From a checkpoint of a small encoder-decoder audio transcriber: encoder norm batchnorm.
Rows from block 9 of the text decoder, named by matrix and row number. Rows with one number belong to one neuron. Each number is 500 + 25 x the weight over the matrix's rms, rounded and kept within 0 to 999. All counts start at 0. Numbers have three digits each.
# fc1: MLP up (decoder.blocks.9.mlp.fc1.weight, 576x192), inputs 0-63
# fc2: MLP down (decoder.blocks.9.mlp.fc2.weight, 192x576, transposed), outputs 0-63
fc1.371:468597474526489522519520492504499572497508485504459475506509473502528468518466478515520488503460489507510476477481533503515515509536581473487495563502472484511534453541541518459478529523527508
fc1.372:452517501510431493537501482491522547511501514513499517515502473462490497482551547490476538476491533464525482454445498491545480530484450481528511483473444507476558498508500488548470510465503536
fc1.373:503469488500503487538485461522504520502504469500484506514482454530471528490490478515521510530469462494495517549525510501504498530506508507552511497463506467513475446500457526519531498508500504
fc1.374:534500513496496495491519532482481493502479510517511482527533506477499499502504559492499495507493475508523489509486475483484475520472432479527489515542469524504533518469471460533479520516507511
fc1.375:470519492475523480504478518434517490513442490509508487478537498499500504517481507530514464519490482489502491523517502476474536556514528478500519527544451479480513502527507453484472521500472445
fc1.376:551491449479449475491482507525521503478442512457479510457538543572489479525507496454490531552491503467533504530509519556530510459527566473520488522435492474520484474527470481570483479511549485
fc1.377:538482495492516514507557485499497544448482529486507503503480485550483529514505492494468489492508509522530510535509512419462467518478512491540498521499509530482502485528438485484493489495521482
fc1.378:526489496501476478517507529556469508498450475508517497522497529515497480525443532510498502499493473496473501492513488499535462500461515505487525491528519500481520501461478445497496496509484499
fc1.379:495474507496485506540517561497475550510490511504512517518502463502500485487494486504471474473502528493483474467480462464478468498496508460490529480493531538473524468463493503462485482516515498
fc1.380:483479514494469500521503544507445492454494483469494477497500536527510476485468493482508483535521510503497498441533489460535498524471545522527456483554484486499486503485462476523514506446526507
fc1.381:517487501514525505489505493482469488493487461487496503479486498475515526465515523479503518507492530501525458503494510516481470501460534487492512531474531524516517518487516498463524503499453497
fc1.382:501546501480524455512503544498490514520485524508487481483512446528502557505477451510513476486508501488507489473499472542480521493495523457457530524490474492526464483506501479471519489494467549
fc1.383:512518490523513502518538508535485491500527473488512497458502545469505465521448502463492490530486487521527515518476487493503479537476477487516505542540507531529480527512434491486523508495573489
fc1.384:457459518491495504496554518507513549466469527474471520498511488563501514472497536497461475523485540475507511557449511521504503470518530491498462477461498474521530485488496481469474535505496497
fc1.385:446494487539496508522479478443504521487512495544504523511525490486505481523481534469535509503480522491509478466465519524468510487538493465487550531495495516482519513477500540489569509451483502
fc1.386:508536538511545499486500511515504539518469486518488505460548493458493457528563557538460447475476470518525515493505518509499508518546523474456501500523519482479460464488552515488489464497520482
fc1.387:513499481521544476442487474513521521529500454525546496532499528493481494550443493503501456489491520467506513473452492494500463474524503471566510522535476509500520522510504503509533508488508496
fc1.388:502496529517496506585551470479507554512487462555501515552511507468516520539486528500492502485493481511502511476523505477490494513516520536556506480519531498462491514532491527480507487426491536
fc1.389:505481531519475521513520521482503512492524523502503523486509486465503504502500537517504477508500513510512499520495527493522465465514465515493515475484503528502514505480497468514461505518517495
fc1.390:501478548548501488503493502507518481521473530536478518481489468491473538515498489503496501501507467511497522492483515486467475470534482523484465519508522473500485484520506494552482545498537481
fc1.391:531452537485557489487516494519498516422505482460460443548549449469512524514479530463559495480499489485464474522498511509542513492490451540471507471458449522491480448502463477570512528563520506
fc1.392:567476430472507463478491499539541473510491515474500482515521493497482513522446546448517534522437485464538498516512483539524459527540523495525508516565498515492485509468502461507525513535528505
fc1.393:529517489533496501507527508483463508488484502580548501489483544509470472503438529542476525482527457515489533485499513481482518444519530524516551457544490513501502473479502492481540491495487534
fc1.394:496486467502484507468531495504503513523485497505485487486492500506482476513492518517510475475472491503473459484494502516515474519514515520503489512506508488535498510529517505490485516474524509
fc1.395:542510475557558534474500442485469530501529494538459545487528535473492517483550534464482541508468472476522518480504482498485457473484472482528511498566518538502515509473521505508514466493537522
fc1.396:477471498503508493519447483482491541494535531489506506514512507514475494469457508501511528509476523478517502485519467500531499490455489506506504436471458471475457488492479516497490503460455466
fc1.397:506494483506488527526531469514512515514481523509499491545491513506544454500499480518529517484460519496498522495470495552496470478485492516492492563512531500513525515527514505486495518473486456
fc1.398:487456471502485491473492483522538479494474504507525514505518496509492536483494438482486497496470478508544455498505449566445541513528455513493532510475516477503518465527494527562465509496475505
fc1.399:493492527518527501488482500532503529567485495520540496491506499514513537515519538508500448511451532513541509482474502509474426511551494479510473523394483476524491491564432468488457558481498476
fc1.400:519494476517511537488525516488483498526480473505512509502519528516466523471443521482529489459545503528504506517493536496566444448527491539498500464492490468568546502472478519482477528467501512
fc1.401:489456475546492455485541500486531536475483532480482481494494512484490496514480480455502501562519478490522504483523501513509499491484505522512506482478502488477470478491493466486526530468507445
fc1.402:525517501495477456501496509504481478490539489508493507524469478493517476483485532501519493471513491552483521540502490522507489500483511509513538514510520492540505491494544496543546516495493543
fc1.403:522497465473435535475496508459466521495420521516473482499507492481554512541455475540463495465502551496466514470488508458462505448541581553538549492524515537492507508491499493541537533513570488
fc1.404:504522463516500489512494508532496504509486490487523494516519477489504534498468485482495507498514512501490495497518482471507530494497486502516505527502515450514504486512500498471506534504487525
fc1.405:474551483452518592533527479477453530516524511523492485510505494489520504496539533517537523517480487535500528478533500552498514496529448527574474519434481482493478429543472491484491494499494512
fc1.406:441498507513464531504510523466499528506498488527479482500485492515511503476472498549483539526533514485474501507492508504515487448495510530519508500549499509500487512469503487502524517482492509
fc1.407:495510494511482481496472484484444452510570532476513451497501506486484540491537498500494512498477531512487494496521466505443479546482443451458501465505489547505516557454467494542516534566416487
fc1.408:482455532476456455538462470538515552495498460531482490493536509456473512498494473496493492515483535518496505544488536475543457493496455514526520527506518452468514496516553456509516471465495519
fc1.409:498512490493485511502509494506490499495489497509526501498511493493503513499509492505520503500492494499494502502496507499503497499510503506486502504507515497493502501507502493502504508486495504
fc1.410:485482478520510491462498517518488509530514475500526527485510507497475508507527477490504499521490478492542512500468493507477525485471474492529493531491469543473516507496502512491544507505486446
fc1.411:498512523519525497525457504494517514475503490503508485534496504479473502486514530527485476476502492483488481472492493505520511514504480510496478501496484481452466487514535498494500491509486519
fc1.412:509505486495531484481506535505529482513503492524497475522521517483504486503532526505493495479483513486486489477496491487505484492488506461536507486513478492509495496470536500513496508498500487
fc1.413:446545502492496528482463474519501545461493531553511465534530491520530481550495519508487461544513453442501532464442505477501489521486492485461515453472450481507490487466486484478487470510483519
fc1.414:490471485508508492508486519505495507538491485505506480508510493507458505532496521473505476534477536486506529527513532478496493454479495460556492517486507522490534485507486478504476527465477494
fc1.415:531473480490503508504525509504500485499538546494531542463485492526521504501537535523556465485426487525530560531475502507502465428540488515511500461522483503441417471517464523505477479524481545
fc1.416:526452477535514523445538470507494484530483505548552465481499503461492493533460463482506534461512549474521502504445526496478508493481500479502486494556464529497471529495511539498483437490469487
fc1.417:487474521452451537492535484546492498540515486493509501527482486480481542483526491507468536525471524471507470486483525503517504508461500497540520469496484527486454534492499458461508527460475477
fc2.371:525574509500477517485469500463537483520501501488511519462502472498474507488524491506492578490549503488468472514543488540509500532485530541476560547492541471481533513507495499507491492500490504
fc2.372:534490556468533480468485531526488470487528464498503490497466482538530513485523540471483504510499479569536525519474481490470478539514527492477521467463507502490520529510500474488517494526516493
fc2.373:503525483512486495489550523464482466482505511497490501539485487548488470531512523494510468522520470501451503468496533545506534441513458511509480442537488500474499500526546492506497510500496524
fc2.374:494501545536507528468516476489486489467498514495483465486475556505492512523481479503489515521492511458459513476488530516516523491471471515435484486466495480500474497490485546493532459519480503
fc2.375:510501462493506517546507490548467525530487482538478491478498476518497507475566499491526544448482456529488515502461522531494504480507514493526496564488546501490511528478496537526516494507489489
fc2.376:544510498469472455508443500502487490522564499477498475481466487456502572511510494496465522520489502489472466463494432504518442560515494483520481548496493469477451474547539515513462556460500473
fc2.377:473480495542523483518498486502510551472499472522480512511562478489492493546499515458487462510496478478499496446474532539506459498475506531531495481513504482544516484481574462508510501472498511
fc2.378:496504476483525498474525508495488498496453502491493458487537468505490472467542465477526461490510490481518453509501497483467502541493478508498511494513494491488510496516504490499546504509516467
fc2.379:513464492492482496502489494492501518531467466477525461470466506511498500519480525516545503533507510540457512522492512541504523494492465484489513498524488494537508533501469529474506494517535477
fc2.380:482532483473446535488523519478490482526523521487475488505473476477530493521512541494488443532497499524506535510523484523511492463509505498521518523496516537513482529463460481543489466518507496
fc2.381:473489469493498474522505486481503494479480548532500513516464535496501493520504535492507508524516520476507541479492494498509512492507517455490509526490519480494460517535530531529489476501510499
fc2.382:515527514492485516467473523480501508541474499497534543486505529504532505516506541532494527512507540493445466516534494523495550552516471519488489493486488498511522513452522526491484491489473481
fc2.383:523518487548511540498505467476520491508497490482507494512487540504473495489545467524517498493508513532490517515478488523525477498493505499474499461485489517522498506504487527494553491522478509
fc2.384:478516489447502543499466482462435545502489528494508508536487457462487545496490509474483517523526513502493486501463503532492446512491430497485508541552491514530464517511491502452516486504488491
fc2.385:540476447500482555487489475487508509523463466477488506508519498454507475550517500478522478492519506525517504474504531522495449509524519505532443518485521510544512499449492477515495502550546526
fc2.386:494501513507487476500511523493507499466481500510498488468522488524460498488521547532472500503521517558508464488499518473489525508504502475478518486512505525462481519490496533495482483487526483
fc2.387:467495529532481496512561517468495469487483494524488494526494484476484526525495436528513448495514504451479511521554504462547523507487465519510493510541508501497551526469505501550507562515474486
fc2.388:474498532501503421492458476503477488505497486490477532492423519465508491482513478448445538573515497507544476505469491534532468478502493492482506547485505521529487520522526497498458511498544477
fc2.389:493495501503504526523459503475476507503505513495499513487509463511510497536487531496523510544495487502520537490468529538501497495496495487519484496470469490497536479502493502460494474480544468
fc2.390:500517437468485494517493528509493531492488543506522516470505490486547463479538484490498475506483478533473532503478478512502517488489481521490473505516487511531496493508483501505550475489478495
fc2.391:488545486540499500518499495507470501520513465480531510537470550529478517467476541510512494524452521529543533536496501501506494529493510501451512491502507483478482515551512515501515500485482529
fc2.392:446528504513483558493509489483543479519494495560536501510554481497449453493493493449499459492558515502510510489519511485497498440446445441505484588475491501508484508520520504522489514446441505
fc2.393:543528463495494522452581508511547466543472458522462522500522489505535501499469508550497536508477485482517472499491472502452504486458461538478523489489472487516510518508499482511487474486506454
fc2.394:495507495491512486497503486507490479494516516505500521465482490441507507471502481473484529488488519527540527477502524485494555476518483488495485477492487496517496475502492506502520520491502488
fc2.395:518472436521487552514561484531510512488541546528507498497565530546453481504472551454500481469484502540460485492446470437485476461492460466482532555474534483513511510466512513484512496517469485
fc2.396:522491510500494488472547498482552464500453504523522481470493472491476505456500509560462458475485512483490514508496541494450567535514510508518517513486494501521558526499520515517489494521504521
fc2.397:476480503449518545503493518517522510513491508490487483503493472492489463544540529521496510499506531509524508498487535464515527485532505516484495498511485515510506521496510524490457472500508527
fc2.398:506491526463511493516496497485516494494509486518469488468501540583453544544497552478533522460531517551444525473486509513494497527532498485461486508566459524526469535477523473468479515486522525
fc2.399:539523485539455538490519492519495523467508457526505485511457461513472493442504458518498563507491502527525573488482441507547473493490514493443514468473525523530480520508478544566578528478513469
fc2.400:498505510498510472467465510507528448503525502441540515550504508474566458502511506459517501468509506481510490459535481508488487479449532478484500490484514514415510494492516523516491477534496495
fc2.401:543551454513513539519497581486503453494508480489464479522494503461490467514491501467532521531523466512509472451513489503490504505508544518509481515469504510478538513471520486476532483479486533
fc2.402:453527476499498498510527520491492495520483523488500474496511539514529500509499470499461479487481510458475504464505499490487552455497557480491500499507461486513482531529497518503505484485489478
fc2.403:567488514428456533481508476481513543482524518563433479525557484461496508532534489429556475489479475572546537517524507499467538536506516489465503551497529535495476493477496486493465475570496477
fc2.404:502522485506511494472495527509474482485504517491499495477507501514486520504486506526507487483486490519495506501500509506501501503497481497489527510496525504488494501492520490508527479496501522
fc2.405:467478501552519484523474576525531491484464497405506532509515504485455525456470540473485482485496502536525527475453510474495493467506550553513506462568494534493448553499511493518540436526486494
fc2.406:485518498542471486477494519511505490509489509479476447502481489470485513500495473453462490517481477501503511503497505501469482527483506486504505532477503515530506479487459508499478499507493512
fc2.407:461465453473511485497513469493481510520511484513483531526477522479536499488469523465490490475535495464507508448467507482483447461516508558521484570488526479540483504559515518441513474477507514
fc2.408:469519502490564459465516495533490526510471515460489541500467516479525521482459526509503486482523517516542484428526435502428493528485520473481528463501480499479483493459459497460483516487466506
fc2.409:495500497512505507494508509495494505504511517507504486498489503491515499499497515492501502499491509476496516489489515507519510511497497487496508488493501510498509491491489515492481519499506492
fc2.410:488567536491509463514477513462522539503490481541525476458524511460496513490474473464514492506535499509485476518547500478495549497471530486512490526497504498470499480464530513496509500468541551
fc2.411:484476493486497494484542493476475476505481508542502458452494496509503492521516474483513470488461511509491542525500503516474504482492483508517501506493462493519500516494505510490503495467472466
fc2.412:508495511493479497511504487517501498493478495475496491476500496516483506475493474528505531516525478525498497509486519517524502513493515483488508501492490514490489481508500502499522498514506525
fc2.413:497456471525511486535549500506510515511467462544545476510496522522478531497547495507522518532423510515506528590449467530515486481501490504493429516584519540545489446528491503508496547495502448
fc2.414:496504489513487495500475524531511499509490523553525546461478552465527467510516498438514531497545527494472514509508535537541507519489490529510499482517488510503512523503538520537479483467545531
fc2.415:527491552487482521495524491447533510468498486477482502470492538500524466504497555492519499484489572477525511464505465533492466493443497444526494514460552459523505510475496512519461496543540497
fc2.416:483509508496515522531496458505503484484530480512508507479526506480499417515512503515467505495544492473490529523515498494498515484470519494489488476490534502490483485453489511508519455520507491
fc2.417:528514452522518455503488484476556498526483470518526478512496517522499490480493545450543460506519484523514537535513491526499482503516497500491505480459474486496478501467479484510506492517516495